A small contrastive image-text model, trained from scratch.
Model: 64-pixel images, encoder arch inception, encoder depths [2, 4, 4], text encoder layers 7, text encoder activation reglu.
Training: 5100 steps, batches of 128.
Rows from block 7 of the image encoder of a small contrastive image-text model, named by matrix and row number. Rows with one number belong to one channel. Each number is 200 + 40 x the weight over its row's rms, rounded and kept within 0 to 999. All counts start at 0.
After each channel's rows are labels from the 100 images, of 14976, where the channel reaches its highest value: "responds to" is what is common among them; "patch colour" is the nearest of a few named colours to the mean colour under the peak. Only what is clearly more common there than usual is listed. The data: drawn human figures in many poses.
# r30: branch 2 reduce pointwise conv (encoder.blocks.7.r3.0.weight, 88x352x1x1), inputs 59-117
# b30: branch 2 3x3 conv (encoder.blocks.7.b3.0.weight, 132x88x3x3, transposed, each kernel summed), outputs 66-131

r30.84,231,207,162,126,277,169,216,153,153,187,236,244,137,190,220,174,145,180,198,188,235,228,228,216,174,220,255,142,185,248,114,242,181,153,213,193,197,142,188,195,191,169,209,203,212,185,198,176,232,145,249,184,239,208,174,127,217,185,161
b30.84,171,229,152,188,210,199,135,188,178,261,140,191,231,213,84,199,256,165,184,199,222,181,217,208,172,219,245,184,133,219,258,192,193,189,198,216,155,184,166,279,187,132,199,59,239,187,199,191,167,157,101,204,145,190,234,159,160,203,209,103,159,138,163,147,192,271
responds to: black top; black trousers; arms out
patch colour: black

r30.69,147,147,270,218,98,161,237,196,179,162,208,223,156,146,159,139,245,163,190,131,193,146,227,164,154,240,183,197,137,265,256,187,202,204,259,181,289,114,221,233,196,155,255,221,271,244,286,130,136,145,179,215,178,239,163,241,257,181,118
b30.69,209,161,213,209,197,133,160,179,246,245,140,172,157,168,138,198,193,222,208,268,224,204,150,244,142,171,221,133,75,245,170,143,190,278,170,122,180,192,167,119,197,137,166,130,165,151,122,188,191,205,238,198,208,200,202,247,207,190,144,144,166,156,157,203,189,238
responds to: black top; walking; teal top
patch colour: green

r30.54,204,213,205,142,250,157,120,184,269,172,232,265,92,265,234,131,251,228,195,262,140,220,265,209,211,181,185,140,185,162,239,167,231,167,227,180,168,188,248,189,130,244,249,205,282,239,200,227,213,234,179,201,182,215,199,204,204,226,193
b30.54,219,173,205,211,88,191,180,120,211,213,187,238,172,185,177,208,252,179,182,283,169,167,133,219,99,256,202,190,195,244,215,128,227,221,186,177,116,262,145,175,190,172,58,221,224,201,213,155,182,217,201,207,222,120,207,174,198,227,264,248,174,171,95,225,175,136
responds to: brown top
patch colour: brown

r30.32,254,168,213,250,178,199,260,256,228,237,230,201,212,154,173,229,244,233,205,187,182,249,166,269,187,214,219,155,157,187,260,177,233,170,200,215,180,162,111,181,235,221,195,184,192,290,188,270,232,186,274,253,239,242,171,174,158,279,210
b30.32,230,209,263,166,208,142,140,177,172,227,167,177,205,160,225,186,143,182,181,188,176,213,153,198,147,265,250,192,221,275,223,148,201,258,162,223,196,193,139,124,137,234,234,191,217,240,155,209,130,267,226,254,169,208,141,175,146,202,162,157,162,181,202,188,182,272
responds to: walking
patch colour: green

r30.15,241,234,222,128,210,187,194,201,204,157,253,178,186,261,155,219,202,230,126,253,184,213,237,137,250,231,197,179,150,218,201,206,229,187,289,238,256,162,167,224,202,173,174,227,239,224,159,176,235,211,183,164,201,115,189,176,302,185,211
b30.15,178,259,152,208,202,266,194,199,204,204,193,264,212,131,225,134,177,275,150,184,212,244,168,201,198,174,206,179,141,215,117,176,200,121,178,212,214,170,250,157,196,268,158,159,139,113,128,228,253,172,183,203,182,240,220,220,216,233,218,176,154,223,207,222,153,137
responds to: brown top; kicking; black top
patch colour: brown

r30.58,212,166,198,244,154,232,198,237,319,292,220,274,112,238,191,183,179,212,174,234,193,216,186,193,231,228,161,247,227,169,222,179,195,271,184,174,115,162,240,195,208,155,156,251,244,216,157,283,199,184,191,256,225,234,150,223,219,189,204
b30.58,240,106,61,132,213,180,213,172,106,239,198,151,222,217,143,259,205,208,214,236,124,231,206,151,97,154,258,166,167,143,237,244,157,266,150,202,114,232,163,198,166,193,218,224,154,198,275,157,248,234,202,197,200,156,196,192,174,196,174,229,181,174,215,165,165,195
responds to: brown trousers; sitting; brown top
patch colour: brown

r30.26,247,228,223,194,173,159,177,179,253,212,209,154,174,186,79,218,212,206,148,305,170,105,195,228,209,198,206,220,126,133,195,204,206,132,256,168,270,157,224,261,195,211,174,188,217,207,206,226,199,153,201,193,225,223,146,218,167,209,148
b30.26,235,150,260,200,200,123,183,219,194,183,235,166,208,203,172,255,227,188,215,221,217,155,179,236,198,225,182,168,278,231,162,235,170,178,213,255,191,193,170,268,194,134,211,184,191,141,177,220,137,115,120,227,233,193,259,141,230,247,172,229,158,209,139,235,164,259
responds to: waving
patch colour: grey

r30.66,237,226,227,162,191,201,216,204,218,199,211,243,193,181,209,203,212,195,193,179,229,268,211,195,204,204,258,213,157,153,173,263,187,180,128,261,248,274,210,199,242,207,171,218,163,165,215,188,289,215,237,242,198,142,205,183,287,203,217
b30.66,156,201,159,244,201,156,186,187,218,179,124,194,175,134,250,229,151,127,286,218,209,202,126,188,200,199,176,236,177,173,244,226,156,181,221,236,217,162,230,178,227,154,231,181,211,226,180,203,107,224,204,178,199,115,133,259,201,228,158,252,223,260,202,110,225,222
responds to: walking; blue top
patch colour: grey

r30.38,219,239,269,182,208,162,164,230,227,239,283,236,224,172,232,178,198,234,152,188,278,204,184,191,235,147,187,269,142,213,228,160,147,200,191,220,299,174,224,147,176,240,262,231,187,206,146,190,179,198,171,165,193,221,221,194,159,195,122
b30.38,209,158,219,153,177,276,181,117,218,257,266,239,183,199,238,171,206,255,189,234,220,204,202,219,250,198,208,204,185,213,215,215,179,205,225,195,191,205,215,200,238,155,160,184,185,148,165,245,227,245,162,265,242,177,113,228,229,205,248,197,257,265,272,184,160,157
responds to: walking; standing
patch colour: grey

r30.3,279,242,185,180,229,240,151,211,157,181,190,263,237,238,194,231,171,160,265,217,168,181,221,194,172,224,104,200,152,213,242,228,166,162,182,243,104,256,206,280,318,219,235,198,146,240,200,227,292,252,218,161,220,167,255,180,125,208,172
b30.3,167,196,178,164,222,147,220,228,172,236,136,163,261,202,157,169,239,222,116,195,264,171,127,169,162,223,184,184,218,234,251,190,135,221,228,139,182,233,180,181,153,265,178,205,263,222,149,245,186,272,272,156,146,227,190,192,177,89,140,236,221,186,202,262,184,265
responds to: green trousers; walking
patch colour: green

r30.27,218,249,236,135,228,199,157,196,264,128,227,199,211,191,132,219,230,166,111,214,147,188,279,182,171,216,199,255,181,154,268,180,151,196,242,186,191,198,215,216,209,203,238,211,243,221,221,214,147,216,108,189,180,198,171,147,177,195,228
b30.27,181,155,205,170,187,266,249,200,209,149,208,313,165,263,238,198,154,143,150,142,252,228,132,227,205,156,187,186,167,288,171,194,163,253,232,177,164,127,159,290,204,168,157,164,197,140,173,263,213,171,248,210,178,208,264,240,198,226,151,221,118,241,280,141,171,213
responds to: splits; blue top; red top
patch colour: blue

r30.18,199,174,258,174,187,225,185,178,101,198,167,145,165,160,199,194,140,182,179,195,255,172,180,196,149,186,191,246,239,192,179,280,184,225,145,300,182,210,217,232,230,203,254,200,277,105,215,215,209,216,207,233,278,250,182,253,188,212,220
b30.18,244,216,112,259,239,256,115,202,207,199,195,249,186,146,211,190,227,240,242,163,196,133,192,173,147,281,217,208,151,183,238,176,111,237,181,231,191,207,216,174,333,212,204,213,198,219,227,179,195,177,183,178,214,207,127,173,253,169,161,166,208,189,235,159,249,240
responds to: splits; star jump; waving
patch colour: grey

r30.51,242,125,152,161,123,188,205,180,127,248,225,160,95,149,237,186,203,207,234,153,189,201,225,237,211,202,117,193,269,166,188,205,152,155,218,171,175,164,208,159,170,166,150,208,210,196,277,206,194,168,155,137,150,217,232,188,222,252,214
b30.51,189,133,173,269,182,203,141,143,208,235,309,246,117,194,178,241,236,204,175,215,192,191,197,104,199,135,203,206,212,158,132,233,170,230,230,180,224,193,114,138,219,189,270,172,195,189,162,186,216,203,220,201,168,196,94,237,207,236,158,174,228,289,180,175,161,276
responds to: teal trousers; sitting
patch colour: green

r30.52,176,142,235,255,249,204,207,193,165,237,206,188,187,193,190,140,228,204,191,259,148,147,200,272,217,177,196,154,175,146,279,237,145,180,224,283,217,112,211,196,238,203,143,186,213,215,156,213,201,175,207,201,135,245,193,177,192,250,189
b30.52,162,186,155,154,240,204,178,207,190,192,194,231,201,228,155,279,148,230,177,244,163,191,153,188,230,202,310,240,200,176,210,243,117,168,198,151,242,199,105,219,244,143,170,130,183,132,90,161,134,158,194,173,159,151,139,200,206,221,189,178,116,219,182,127,133,151
responds to: black top
patch colour: black

r30.39,200,163,211,98,149,334,190,275,225,216,229,246,193,272,195,122,207,212,249,157,149,210,195,195,258,169,183,188,234,245,175,180,238,232,201,198,201,201,214,181,169,111,202,174,218,220,218,230,209,200,319,161,229,243,161,133,224,247,209
b30.39,181,220,115,188,127,154,251,262,147,277,182,228,222,245,258,156,161,184,137,171,254,273,180,224,245,221,185,230,160,158,256,197,186,248,237,187,91,136,152,184,129,244,199,179,184,206,235,243,241,174,156,115,211,210,189,251,157,145,185,199,186,193,290,225,200,221
responds to: red top
patch colour: brown

r30.53,234,245,183,189,277,245,161,203,175,113,189,218,279,175,208,155,114,135,255,243,215,130,151,139,151,197,214,214,175,212,208,176,182,171,205,228,218,163,258,191,243,212,167,183,187,247,229,238,138,166,208,253,155,200,134,255,149,208,103
b30.53,242,185,197,239,177,211,244,242,261,192,200,171,163,220,196,172,269,256,240,178,160,177,184,210,183,238,224,94,159,279,284,223,164,194,208,128,159,150,180,151,228,198,201,238,232,226,221,194,94,194,197,171,225,205,104,264,154,225,260,195,176,222,175,227,136,203
responds to: green trousers; green top; squatting
patch colour: green

r30.81,226,217,225,224,214,194,178,194,262,167,139,226,237,109,209,170,186,227,147,235,189,215,164,141,196,275,165,247,201,139,229,173,223,199,159,142,266,202,180,179,211,244,213,138,211,229,179,265,239,176,159,172,211,263,165,156,203,199,215
b30.81,247,224,214,169,164,183,184,192,156,241,178,281,174,168,176,142,208,202,197,228,223,214,251,222,244,125,208,194,221,176,150,253,145,152,171,233,139,108,163,196,197,126,143,178,222,175,167,165,201,129,172,175,248,228,184,179,174,120,238,169,246,241,222,175,186,226
responds to: waving; grey top
patch colour: grey

r30.64,215,228,259,190,196,165,181,181,189,175,223,152,155,191,165,183,173,238,178,275,159,219,203,264,210,249,269,222,180,196,203,200,205,244,209,196,183,135,165,205,270,186,155,267,235,170,165,227,176,144,180,281,164,181,179,192,227,290,193
b30.64,220,162,209,208,187,192,186,221,147,200,216,213,220,110,241,256,189,188,180,172,162,239,178,208,189,126,231,146,217,220,204,150,249,146,232,172,268,139,202,160,198,138,186,264,209,242,203,152,171,210,261,175,196,152,151,220,244,201,131,189,169,240,263,245,213,196
responds to: brown top; sitting
patch colour: brown

r30.83,265,262,339,213,215,269,228,257,164,198,260,175,173,212,261,195,168,190,232,185,215,190,117,226,213,152,140,179,176,168,243,187,228,191,191,194,237,254,202,206,177,175,184,195,232,170,251,227,261,188,200,216,193,246,191,219,159,197,180
b30.83,174,161,252,226,172,204,171,113,252,134,193,239,194,190,187,146,188,150,92,207,137,247,96,172,196,143,240,150,159,234,136,213,224,192,198,129,163,237,233,181,211,145,229,209,197,258,206,215,230,202,189,236,192,134,169,239,163,195,204,184,274,261,276,250,211,212
responds to: green trousers; sitting
patch colour: green